config.yaml
arch: "pvt"
model: "image classifier"
dataset: "pixel-art sprites of 400 made-up characters on tiled backdrops"
train_examples: 395000
image_size: 32
crop_scale_min: 1
horizontal_flip: false
targets: ["colour"]
num_classes: 12
norm: "layernorm"
norm_position: "res_post"
hidden_act: "gelu_tanh"
mlp_ratio: 2
head_dim: 16
fused_qkv: true
qk_norm: true
layer_scale_init: 0.01
parallel_block: false
inner_norm: false
moe: "top_k"
drop_path: 0.1
num_experts: 8
moe_every: 2
expert_mlp_ratio: 0.5
experts_per_token: 2
shared_expert: false
patch_size: [2, 2]
depths: [3, 6, 3]
widths: [64, 128, 256]
mixing: "cutmix"
loss: "cross_entropy"
optimizer: "muon"
muon_scale: "spectral"
learning_rate: 0.0093
momentum: 0.95
nesterov: false
orthogonalizer: "newton_schulz_5"
adamw_lr_other_params: 0.0012
max_grad_norm: 1.0
max_steps: 9600
batch_size: 256
epochs: 6.2
lr_schedule: "wsd_sqrt"
decay_fraction: 0.3
final_lr_fraction: 0.1
warmup_steps: 480
weight_decay: 0.03
adamw_weight_decay_other_params: 0.01
Rows from block 7 of a small image classifier, named by matrix and row number. Rows with one number within an expert belong to one neuron, the router's apart. Each number is 500 + 25 x the weight over its row's rms, rounded and kept within 0 to 999. All counts start at 0. Numbers have three digits each.
After each expert's rows are labels from the 100 images, of 14848, where the router gives the expert most weight on average: "responds to" is what is common among them. Only what is clearly more common there than usual is listed. The data: pixel-art sprites of 400 made-up characters on tiled backdrops.
# router: router (model.blocks.7.mlp.router.weight, 8x128, trained with AdamW), inputs 0-127
# up: expert up (model.blocks.7.mlp.up, 8x64x128), inputs 0-127
# down: expert down (model.blocks.7.mlp.down, 8x128x64, transposed), outputs 0-127

# expert 6
router.6:456465471520490511486480496521531462506457528503479505484521507499482514519489489525455508529510488485525499443497465478507485468478527475468472505475473470524486511488558476473458528507475504539470476513474539536521516503491558531484510472505468504466503465487510519532508543510491500481514533489483468515481484494490473544455487483502543467476502500538518508451524474483470536491521
up.5:472505493446519494515502498540511513522508503489537453460495452465477562505480499522550527522503483542507475483504499510472479526515507518534515475520436499544494523499475506522470500504531512510524494492510473535518473505487493504497502511506506475472494512502511526502489522499478541559522487469525456500506537525512442438516451504502544519517517494511514537537494470492527495495479
down.5:461519518497471510534484439510527502501524495473547462478530511497461498518457458510472489489520483535508554509510503546487510516498546513483503495509524516511449463523520492492457520483466450472497484515514521536503476561491496515487497492480449494456458532468522506485512479499519490497505502493486456496490499474542520502542537513517507553525498496544498523464491502502500491489515
up.6:499511519461490487537487516475541532532509520508493500493480476477497544507551539509504493528551500551503524523550532490521547496538463482512492517485521498533515517494443449504489516486503523523456491467484507501496489514507501524497501488511491476470521530524498458524501516514483513477485493548448497490518523482519529488461512521565461527552472524480498487463512466489493493522495
down.6:441489468491482471521491534516506503509471493473505522496508524509471500498527482507513504456548504578505481515441492507497516499558493440514436496494465499506514479466537491505535520485524496514490531502483518503502500497481502524578488520474500497439486545497502498503469484539489483458496503527517460490481485515499512506485529475490521492481468525534502492486540512502502524501531
up.7:560551502498525501474476507499482537459514481503518490528496461538520471483518510478513524497523487512486524492487511474450548459471531462501482491462509497506506523517481496494483480508566490469455523499508484484509469535531516476527510473461491532514488514510539496511519527463474499492506467515505537504502531515455489511489520478471491525537517463523492503478576487492520492483452
down.7:492482480525520484513509543440469497537536525486500507471497492504491499500542530483521482482437476445524510485536478461485466499520532510527554505523494479502501519497530436538473500510504479503506521483474507489507515505510499542476507558478504517504511475483538496508463469508527509530495499533463434501504477511488484484535492491513498517489508494518500484520492518497499541504420
up.8:498516498510480447513508472526504516485524500513512503484484463513475539539515493491484477490491538476502488505555503515467484510430467461506492444502485476469519477505507478503491509515540509476509508498524488493472485527532550511518480523519506437494479519485533472516525484535510470518499529529488466449509499477533549517517501528561519505497506554513537490502507472527533475474476
down.8:509468448466513495481485487524515503485524500522506511496518502500514503494487539499506491493489496502508474472488521431487437504481510469521520500516525490497484524472519500480557505504502464468539566497506514485512502479490506537518543508521437493514492494452491506499512499535490478495512507523490446496544508518443485483509534521490488508576446471478504495489518509504503553504541
up.9:471518545476512464536489484467521534499517529476478479514514498494471496554476516486470446480518493526492503473519462475512506472474514529486478485505475535450543482475504455512521469495467483461459507503520483523476475495460503467464519492465490513530525546530487488511502476534485517505498535497521520516514545515511525500495499531517519492522513485483525478486484467446503426494504
down.9:498519509464483512506477549536467499506515476518517558483534526493512502460518506501468513527468510525505498539497511502490448497506477494514502496521502491503508491528472537475548494512499504533543513514519499484496489517483498472518441495516570520474470542494540498503450452487523488527483497513466494501515478496437477509510450527477497524432488488454501491477478499499500542499509
responds to: large; black

# expert 0
router.0:514519517507511469476505494508488463499502497501513466478484463475531479506481498484449511521512559492514469526499543541515438526494507488493495505474487481499477517511466506454494494493486553514510522477469527478478487516514508544529466535524514532485503521489434462480469510535518478527455526479463523521504519471523485485497481472548476502537505534542533511532473491498479463477509
up.5:476445493487493526523468510529503533522550486511498519499490514496498479520535501522508505475524529496481538509500476521518507501557553427496476464497529477530509471507490510494524526560489504530491500484510518490494472516526461465501542509487525496540494509488510475537527472502486469452522464539513477480516485509495494491498533509484482519509488481508437517476548501499544539523466
down.5:521515452506483498476495465514517507482511506561509496552521511502503506527528543497492484483487485483497466434464482507502470502534505442472431515464445505505493528534534459504457523528503490480487465494544494480513515493478504511487507479533496498562483487537480504507509499478462567483494499491490519513489484504506520512528568520504473506535489508479501519508485498500502523498504
up.6:500474534463483518483480485490487467506501563484491491486485540528496500474509581499504499495485472500475522470450474481509506535529479498502481494510489492509496496468520529525522484499501539505468462541522473506462484507460500497498476531503499452529465524552490495497500521516447489494504471536472519459511472475497540506528538459492462480504464465471509498499502535472547496492526
down.6:485522475555456448456499520470500501473497478538530526489468496497481500485469488490521505510522510516504480509482479532559513546524483522474540491469517488507526501518488507500441490515509484493529525509520494491510512459467498533498433537520517495532516519504470501508461529518525461483500498493500493493467550493526482480513497516454504494480563522449501490529542496498499460506479
up.7:537483474516499501461470520542476491499504528474515528493481488458499495487476460487528522472479556488496519506517504494475512486501484491503448529532459517497493493513512475474530552487493521481526502504560536496514519540467500512483525523518487493517488492464526524508534519542523526540546508479481469445484561504489515503513515493466495485469534467469467476483544528495488540491495
down.7:529510434509499533485512489511499495526512492533478489488458510502520496526523511491506508498479465532517526478491549530461509499498500489521566502527482489511502496506419513524468495500550480503507476508497471506486474477517498538478525475497482507468494476517493498499445468504433510496508494534510532495520539520486486485479458510473510517550543432548494477530488509496496501521505
up.8:499503525496482512490527518532491506477521493476487514480467518513509482489534517510503461471472509454494534467520522499517544489482499480516496497506510520489491501506515484474512542491537515441501549515545526470483523503490540475487518519510488432472496471490571526496487453471536457549529493507486533512513505507466503480535523483511489507456463467502539494513545469491485508486452
down.8:503466465494482517437533488547520500501493486549485465500533510497514504463462451500516524472516505477504487518502491492486455447458513544519509510495497509509494521540477456469552490495474459478468470515533511481499505524532503475557520473496509486477500501467488503505506503520561452506497501490506510500480527508466505497557510487503505497551490518498505498513569531503502516506486
up.9:479507507513507470526501492508504499510498514539457481543450522494448514543518421476504462495502495513538461464488492525519480477500540514492539544526504479503480481503485525537518495524504512516498535521482470524486483512483471517483453515505506453486491486493436536484456511494553509503468496489530474455528435537490510491507503509506473480489514488508499509460521492499528503500489
down.9:446548494491496456532489531491539497513543514529503502507493501514449499509525503502500523476544479518504453469581493544521536565455488524464458494521489502503525481502486461536460513499535476491497474490511497478510486523484499524517465467481464503513478500506501498497458476503467481544495500477505481501527505481532521498487499490543482535468541547485499500488498490499500486490491
responds to: large; teal

# expert 4
router.4:483505502537515528547461509446454534499473492498472440485428524504500477518493472528518495512464469510518527496513514495478491479508517502537506539526457506545470452473492498469510528467499460521529492467490485540509517505490504475476520534473554503496526489483472524524513513522526533505473525490494482483507495459520504460484500492518466477472488527504495475504526492466469469475485
up.5:468517493514521545532512494535551510469473518458463488520488446542517515519502495487520519484506529547491517472525490526480450549496509501521468482498495536509498461459488529477504492514497518472517508513548477445524491486477473523495481503498506496495515491483533450488481502482536460488496484542493452501536490466474481461480534566504511470524471504507518489508492526484487502518491
down.5:490495483525516436497499491517502498470516492537523503488488562507481501473521487493514480521483509500507526525436474481470472535492486500501509500514514492501496466511517461508504517500509501506480506495463493495494520436597500482515545547486490507441526506473501500482479455509433481529497500494533537498536482516561540495488476474501499526468540505486500503513488507500501493503526
up.6:504521478528495529505446521538486486542514496557507446552500492505524535527510502514481519479521514503464496499578476548518477503482512504507490536500480499536501479502458486506506467524524513459494499498508497471497509493493441512481469554509469471494483470520505488506475534494502558477493475511478489547483561508518491501456497546479471501485515523499514512510472523492495498475502
down.6:504446490490513506464479490498461499487476493484482467499496496515527502516451509503522515503488494461502521493556512530487519525525503518496493509516533502513507528502488507520481515521513489512456534481483510561515509510509502506446562525495480498531491464482515500523555460465431439490502503536461495496486495482473514497529495475493527530500476468514502483519581483500505455499520
up.7:503513537456524468474520459490470527461552519506520483516513514530508498444534488499471538516527509516488526499503511489488569503462518525498485496513464497502488498495492497473458497489504499497482442485524477496499510496486565518498484485454520472481536513511542473491511516542492533479495527496508503488567525493518473537489521439477485476484518499541483500493473487521507541476509
down.7:499492484510473496477484514520524508508485489497491553512498504523481502488443483497490508466539494485501463473511493491512473502490533538489519511458515483500519502510545519473447519492533446514561482497483495459505519487508506520497527519534457512545475467522485503499510470478489540547515510584518550505483470513511528506485503505513467524483483516494503497464467482503503423496521
up.8:496490496480505510548501536507532502457485476533505491479521548523551495458516502499480476532510560503518462501497475495462481504517514507454535501484491475494536509492488468525522502523485511482482472524463464470566498499507519497526503539471508463470496474480485505511474478541483466537518525549505509521505515486498503511529549488499483513537503522492477450533516456519451478498521
down.8:463504545519503509512504501477504501477516483514428448490517422507473504506519528511487499497522496439495485457466464504520506478506499485461447504497481493482490509499464521527477510469503487512516534521527496506505500542510506553535501509494561511459502479510518504507532512464541485525511501479518456499554511505492539511509450497481515494473543491511503514467540505509503531509513
up.9:510491502505513470498510480503471547500505543477532497513511538524511502534506494535513531456504483501472471519462486486562502486462497488515518460472488530536436482515482503464519501489493491513540516488516498510500513512505506491507464478522520498504507493472429520476472520504515526522514506512540507508504502472535495516441446495463469528501478506532524495458527522503530470481573
down.9:503454497520495483556513500539481502492487502516526503521480442505483501471542501498498489504543510522485524522444547538509508468525488504528414487498508504516459462470515530518527483485528497493491463498507489488505491488488499472460498538496508521467497515470527500503505478463533488502501504531537414505543507524514500503514534507521495474520513491479499497493520486497500437483530
responds to: blue

# expert 7
router.7:476520496513508487561507507447490514491504507517468460486492521509555476502478477486491499488546454503488509463511499469540522497458505521479532475506472544485514496490467486499506475482483459523439485498516506497468485500482491490438524463454521495504521468497537513533487514482511473526522481505509547490509487504476519514504524551463533476528450530507474544511517504522464480484493
up.5:502491525526504522515503495504505511501547479508506466493500506528497550526461501494508514539452529496511521470490543473525521494460524520513490458470516478480498546457512488558496461519544476450432498506534518508483493518489478481544506516491502524511424538470475490476522503478469496519462478529498504500497487481506513494498513501553490505509522473497494509466462493505522464484538
down.5:547511514450517528506487514518506488480472471495480510461496500489504491476468492496482517487492485523488505467480506514485503508534527558524484489494490469485516544474484581548504466489462510496577572477482501491502498468469493475506550541538484504524508506520472493496468500455483434514499491500499489502523515516512495486491518496527483499491484503521491450537522497490490542504494
up.6:480539521531503504525524528478540494546502521437476507504505500522489463536504503459471478473488497542495519515487493490509479484496466424536475483507490512537532517522513469516513500512521497504545479463502499492509478472512516495528528486546489506490505537484467477461500500483498511448491508534500485483512493450500468503551516500550491498529497486527466491525463485502520570498527
down.6:420448490517504460534505499516481494560558503446526466528510509503479498515461454497514513479514495489507561515462510519505429490500489483492527500507505501518500525472538518490456497501537505520496461500515510459486506474512499492466541513520482515468518499482546497484542502492518496536492496511478475495470549539493511496511517499507495527491488476455498500485512530497499534481497
up.7:504527510457504473468552502479496476526520524462500523514485459482500550490526486529503525530477511479505521543432470481556517483527490504486534505529502486502494481533458507494508469476521528550468467494542505534554492492509486501521491511491489518515467515535488538487447500482533488487501491503471449543490505515520522484496513461527490528486496487480489504489540510505523452511483
down.7:499504509513515479474503497455522501532508496518477490505502531498533503488529464504490511500538500485499539481366482487493511547474512490466486504525476488484522520497443545496538508488471491496471462489537514515514529501520502488508501551491500449494488492530568503500495494471533475514509504492502521502506499527474510495493522487474480507550463457534503504487497509506505472507484
up.8:476494498457518537497488523484539512487487505536483508524503517487547534494483506506489536478500530505504520513476524467480519475424513534494526485501509510517491492490524482502484475518506501469511522476493466468508517529512504520446463501493469535553444531507459489496450560529513487498515502521481451464512499508507473526470523514492481511470508467532514469521470453503493515526551
down.8:541550509539496488421492503503508495504476501520516489509487488491476496473496468494502512551478508500469444513515489464494537469515474481520477490511502481476468504451552460480497510481502513499463499485506518492508491479503495521530534540530564548495493511484519499505490448502534476503510500516494485493539533560488537476482476496571500501481476469513496490550503508497499492482505
up.9:487502529507509456466512457502476494475550501569511539513540515518476474508539482516503532475500492490520495511505484512477506492487511521479478494519505492484509508523483494541445497482496530453527534495534492455499484491490471523516421474493481514518487502528448522505520529513491496501444527489536488454502500527534528453503505526527509476500528496509502509514523543557483511482509
down.9:480528496462495503511493471506488504520539530521488572495515597502494501507507545501488483522525493529496500509562501455474567524534503465471486502483441490506501486464520513510516501498485494505467453491518503503496497513482503505526496500490445506442522525489515501507459488504513471494507501513516492494523516494457483509486513510516512514541473435456501480513473478501501499516487
responds to: large; orange

# expert 1
router.1:503518505492535507486492509538488483476504545513474462496506510475501517460473522494484533480472472517488482460526471483504495519445495443510511475455527519529512536472534463500547463503499437506470492508522481447501481526473542521511465512535542474516480482480502486452482478537533522518478520490514467528503525476493515524519543508491478487511489500539547480521523488496493482497506
up.5:516521518476515501495471557480492516494491498498481503554526514506496506477532480479510481527521521475493533521487477521480516521527488512554537511489527508512543477493443485481512540507483501519513492538484499508531462472464505531498550482473503539518537502438510513509541473437442479487473537496503488491476503457488544514487515483510515502545512466453481486509505494482476481501478
down.5:482502458478452483486506518518499497479497519531506457477485553515491502547501516495491491464466489485499493490520467504498492492480520494479523508491475502506551550498495537493457511506512546497479508481470504481513495484542503497482493514550514509491533496470464503517554485471587435524510503516466557499469486518502499489541441485479509503483510551513501503483504482505504541509490
up.6:486521495492518496473513494468459477498511475482504469493468528495484481510506508514506476550507537512468515526471534509467498505511481496522515467478489493485476507537449523498493473471526547498457478534501473518516500480580451529482498492509550474480482508498497458515513510554518532528502498555509498471526486482496518487496489509558526492510529506508529503565556522500487506522504
down.6:562503491465497519453500522477487499501509444502528503506494450503514499501512510497515499491552482488516454464519479482466489512527493440499451503548516507530490485518528491476540507509526454517467496521503518509500526502472500503492518524482524528480512522528460504510532520540432494425494500503510555510494497496458514485502501479479493538505526495506500512495433519503504499513519
up.7:463519495482468487539453519438500514502486456547537483512468559502531505488455513526482485522538493511460512476484503487481487500464502487479525527489487488510479513552505483525479480499487515546507526516514471507538503495425504495471481541515533468471486480523514508493479506535486485478514514498494484463501513519489480483475539468462497519481472506533467494496523467528447509483500
down.7:526477501519522505526506498485485501514381529531497474507524528503502502475458495503512509506503500494516521522471417484484518521414498515485493494493483507495498529510540488496453502517506451499500457507508508480506500491473502491481503518527537497517523470479526502500526535543496522492502501483511504496508532518504473506489508512436496497427511520511502503516549525501501498507503
up.8:524496527511483505499463496489489481495538538469529469507469520499513504518500536486478516511568514474486502485515528509507483532595506501514516490551485484528511477494506447535507512504492554487554464488500497497469522503477460522487512484487450511516476551527483492525517498543471492497482510481448506504551520465498489523495496527524475483504490507492485505498482522469522455474514
down.8:504530491520490475500503507492496498485547497459488507483492496493497499517468486498474501490468502539506443495535524509533505526542504503532545503514451497481494518503490511488436504509516551532538512511490518477504484493487500488527506522477502518529495470467425499496503527484490520487508496511485551498501530480529490496495420523569487502534498511433501510494494524498499438498464
up.9:484484504450527490477506500480516515502532525504499478483473497501494530494536469471485519495530506485514478470477499475527494478481522528510504511526490492474521505459458505458477500472485495556541476505509490494465496499531467527466474527490492544532505468506529507507518504529542596500537485468493485475511520508488508485431469524479520521524550472491456515524507530475496520487480
down.9:531496513461505505534506512463505506482467505482486489471542510507533509538484544489508504497518490484489491483503512465498446542544505512458513492447467506497512481535538521493484496502477538511464570507460518491505509479574511480428539496445477493477514535461507509514530476477501507488501510512519540494487527485487480516537487484481517513490475495469505496490446520505507521504509
responds to: grey; large

# expert 3
router.3:536556524493515461503488521462521531480500468503506520462473533502522507528497479498543524457462523492494489479468557487527485531490539508490487511544499514502519482455509488490519502440506524504455482488514491516504442515449495501529524505508501533518503489486462511516504541477522520529502508493497526480490474473471471477507516523488520520515526462509492521491524520540525555462543
up.5:497541527511501497519513460495494514480499499469509493494480469474519444444512510475511501507471485500509529522540505436478483525483451506480474520483478486490527509495479487487460499454485520498564483496445503500516524512516476498535543520506516481506490525539466528521528527528486545473451537496491541548492505487514500484520498477541496492492494513479550511510503543473507483461479
down.5:508472520524487541487501470499515500522477536510529479537525532490485502502446475507510510481454498487496510519487516515495490539537511477519521500474522502480468476535547503481453486486472486525514455536520506479511524531543501556462490467491490468460552501429505504525458549483482544499499505457489478498502520509476501502542471507482512518547496481502502523496484474498502460511482
up.6:502499509509490501514520459517498467454513518459475498504504483510501510542512474478513529499560549553511459477501532503476486546470492478513525477476519512480493530505498488473504467486494491545533492504488476466529480526503538487493457489554509506498486506445488501493514502531512476508481479478480512448478474533487540483506516471498474494489520544520503492490467556488510435474458
down.6:500494508462482482548500517455491506516451483484435466492516529509522506507490485508510492491487492463493517521422461486502541508483517500489437501497521509516486470515504554499468507510533513512469490497512505513503504453521507477491512453409502504518496543534496509511502530523485506480510508518490466508497534473534519508533490501516509518523496506448505511499512540509508555507537
up.7:529517498491511516473518534502521494501555501495498508495458488484529481497517423512483482482495524513531518490492507503545537525503491507478524473529434516485465502505516493501482507495515540517525513528530493528503507496485478493485515493473544498534520526489535505523497534539531521501498489479539531459477429474485458460505485482508518451474511494527513515484444523485528454505539
down.7:554491523545511454533489533542518495474484476533536459502522532497467500478522527506517498514535461568490449550537497478478504509506497507528470491493545496474497509498484475509509496520481470506517511518472495499496510479517500531481501530494475503469479474472440499474494508535464476491501505462505496501520551501526471492505530506473499497542437481501495483476512451497500541500487
up.8:480504516491501512509512459506483469489569484522530467481528531511530525501495515472456493451493464502468514509565523519504510433456533491513493522499468533480493536512459461446491493531501484473485550500523508514476498508539493479488524468534495549469490510491532479494512495492499524495490511499453516503492473517507481473525503517563471476479503521466475489477495521508494474487499
down.8:517514528503501470528498529465489506503529500532511457466532487512513505497489507507518505495448524486493519509474529464520467494531503478516546506479515508499521498474538536527507497494475518489496500481424500507510528525504503507488473507536515532490450432542471504503472468476532482562504509487480507503481552504468462500498503493486499470465558466527502523430516482503502511517507
up.9:509494524495494499505485490489508510535480513570506504454493532505540498482512492516508507516502506465491508515471513458514515496527509500511532504525548455487459489515493502534524499494483493478485473508497424506507499492503483509490465498469525535493481491555516513492457494520540506546530503532485506517510393533519491493514530488534480520463459486444517505481527507512524492514503
down.9:466509524529495527496495486498512498470520495433503533510507457501518499467462492501500513487440509478507526504469503469520506527453497510512477504479452497491502495495535523490529510504481459491493537507514493492503504534513499441539504543516492487586481504533518502509503497458487461494491498510507528499526598507472481499516470498468503492502500499537500505538537499501501454492473
responds to: white

# expert 5
router.5:480506518467518496455490492495492503486464497478495517512457506504490479506482476513503550505501512527523526500491469462455533512517504526547475496501496527442472463528523526547481509452542507509512501474504506499467513461527468562503509485487503542532511540506536536538471486500506492480478508525523482472541429500517470508503498493516482514460480467478495524513452480513535512484505
up.5:499536470489504485536507484491527487517512518559490495535423528528507492528513483482485518491508506546463496471477509498511530483478499515523544483501465490523478480487473476510498490473503477533450467541490532505528504496476541481476485488481489437505467504492463501517520485435497485522468474522489515475492548499443543490488496503525496486522524511514502490451502490504494452534507
down.5:512537492448512476560504508461481505512484486552457478509536520501501499463487511512509501505494490531508451483498499480508572518498523505525517498491458501507483522495509519491557520478498479495443476493500506483496522492511503449491486514500511505488488471483525502498467483465491507543496496482525539513504501476466504519495463530513507492590544530490506514473438509501500454499521
up.6:498511530512503473546509470469467516513523489502511486455486505485517507495484521557532481516448471501494508483537481457502505485514503499498487510487441476558457509477516526552498490482491523503490525493492458525506479498505517482490489534467534459485505481478525508479499501479536464525544495493526490482561481465510505486442464470488538488499488513525518505468499450534506525497545
down.6:503504478468519500460498515537509500507480483470494518495511482497481498476466492501500517457453493520521516517520491443465478503468515535523571503492506487490492550490501548455511504493512482507507498495491515491504507449534499538469510456513531511511513524421460498495477451498503494479491502523521551506525520547551467487535513512509486513522484512541499515520457517499496451498513
up.7:516503451508522493511499559457460537552455490450521491525487525513493516507560479476522507493535474500501505520524502515508483528520503481483470501500459527488521506480476519435482475529497468517517486511533508475507496535519551453484459492547468461464508481493478474487469505460494472489518505507521487488517486491531509514495488502493472534479509501541521513512536476476455514491508
down.7:511522475454478508508495494506511497548492485426473508504507505498502496510490501503499496510467505494486507475469487486486483516518505509508540504490509496505479516497517510473483480501487481510515467507507515512505503386501499548524514508469478462506551489522506500522483482524539473512488500489468583498557538560482535461544488486484489504507515479463495512519473500501500555494512
up.8:519504477519513533523503472529504475505497467513519532514494528479495473496503529497478491532499480478517520498469511562572485492478524509458518496521479470529484497493459489486483493542505516511514507503499528512526468502529499510510488512475519543480530450515500508498496508547461460474509517479511496476444425465467506459507472477518524501478514514568548514516502471488492515465487
down.8:525541509483535490495502486516492497531504464479454500521517447512499496541467501492499484485490476471523463488516492443489508526483474508486500506510449518495440537530466520454470513504564480497501478486496474480493525525497498531529551496508462477469506503506493499509544533461471564480499507482511508496530555494505511502495525514508486516468539535481498490488487552498500467501533
up.9:504506492520516510506492488497486548508531548487477468502520492521483540504504507497538493447416478515476494581506516509464480536499527499535497496498493520468475522500501477454479496499498486475507511463487498498524502507451471476555526482512455521489503503503513488494481527499452513496496511502499474449503550487497514504511543511466494519555530468512461510548511479495508507511474
down.9:519486467518512507586510473524491502477456513494521513530495492507492502519489539497478532483450503565515439498522524461494465441513512474493495494491430505507483510497493511495465504521476478495516509499526495472501508499553503464508545517509560515499497487531519505500458462487531511524498503484534476520526512484481515512529488525502502508451448506508503501453502483502504484512481
responds to: large; pink; purple

# expert 2
router.2:540529455548468479480499482497478474454510529513527520465469469522496494497491536528488545527511457458488511550486494480501536524497491509479495479510498500504485502545474466477526518459506527541547484514493517499487487526535528515539534497534459496516471478527467563500475541517511529476478504508509499487512482492483494551486546496475501534534499483521507524485466511500506497480527
up.5:458493489493491487463457521478464517501429485498498462476448550491500541476537513475514527500528493464515510522527503508512546499503509513491530496509498536511552492473494503470526507467490456489469478523506468540483507502523519528484545478509474469479516542528510501501540534532439520521529480483488471528504511543490512486525511513472522484512484499487488500480506456508500476498454
down.5:490499519463498502450512513481498495506482508580501441496470506494500500498419492491504507530485506471518556484589504498514452490531506557478505506502504487509508504510513496497503487481507506519522496502498508489499514470506500462453472490423529510513500502560511500501517498468446438478501496515514528494508489521509513498514504501506501521532526499546502497476493509499500473490517
up.6:491524474541485487478481490497531467528474520504489458496506534486465521510510477489476512521542450522527489498467508542483483479480496498523477518517503476461496484482476498498488496503494525514507493499533517465507531502485522523456520493538482475483505513481543514464526481486443524412472489475505461449494552463535519489518521485492474470505527456508506481550508514460497474490496
down.6:490518520483486494466490472462496497527502499460425511530508470511510500504473512504510499498458476517470526532505535477454482486503504511523464508560486518498503469523503584522527489511486503468472469488519493510496524484535500456509508492455546470490515498521523503497500459536496462470502500511507458495536475546480484490565524510516496529479480485549502500513500510503503542516505
up.7:488473486510514482513507452555524508493466471489510495508472503514532477465500491510485513539453500487514465468504486511496540509507510513451502471505502514479531486491499427491482456472502484508534488519438503516474505494499508525488513470507533521471493473515485520510525470530461522496468514506526486569431469501531540497525496495495526506478475512536488487506528476506512432498497
down.7:508509482480500504513504461499494501496493514519477492514503503510498502492395472506522495497487502387508531497541477490539485529572492482531475502449504499510512504512558515505495496512498501519520483507516478491494504528466503502449495544477522512514482509498509502484517502548510527549513502486498503505499483486479456489510508507517507477508561518454502496466454492506503504501508
up.8:484513486501517535555486495501473483459481457457447521519511505482508536527536550506467500514522492517503526493468516528525512513517497523519470504531477524520457509484456490551488516515500520491490495538499481468504485470525482533452532546497464500482485467471542464524505530521481487450526508473494460485469532491520491470475500522495517462516496483517543509529468470517492514507481
down.8:458522538517518475489490494498495498507504512497510491492506532493512501420517488496490485533490498460476512450500527460493472502539507483568471500493530503497481537428473551513560522495512511510506510475447499493495505463531505512473456503530539509517497490531494501492519486504542462514490502493509497508450525486512474505483516476464507510492557522511501518464460487502501527513537
up.9:478506507450482523532478498509502487465474500455506458503489495505514461484456513502505533523517489494521465494572475498489504506518493471550528513456430467520491483480503519534475489514516502519471502496509485494496481493498477516470508552495474531474475519566509493518551463456481515458537478514523509548472497513467490486518489528501509494494509467516524473542490511496516497479469
down.9:471483483474514448479483495508511497507518513488539527501544513504512497516457471498492465523485496521496514488637492522522498501488488513442494506535545507505528455495528487511502502493491517498486486495496493532491509487458497538481526500519483476547501487438531500516497489531436498524493498487501520499439528485493508512487482515507490489499516479533498504500519480498498460485515
responds to: red; purple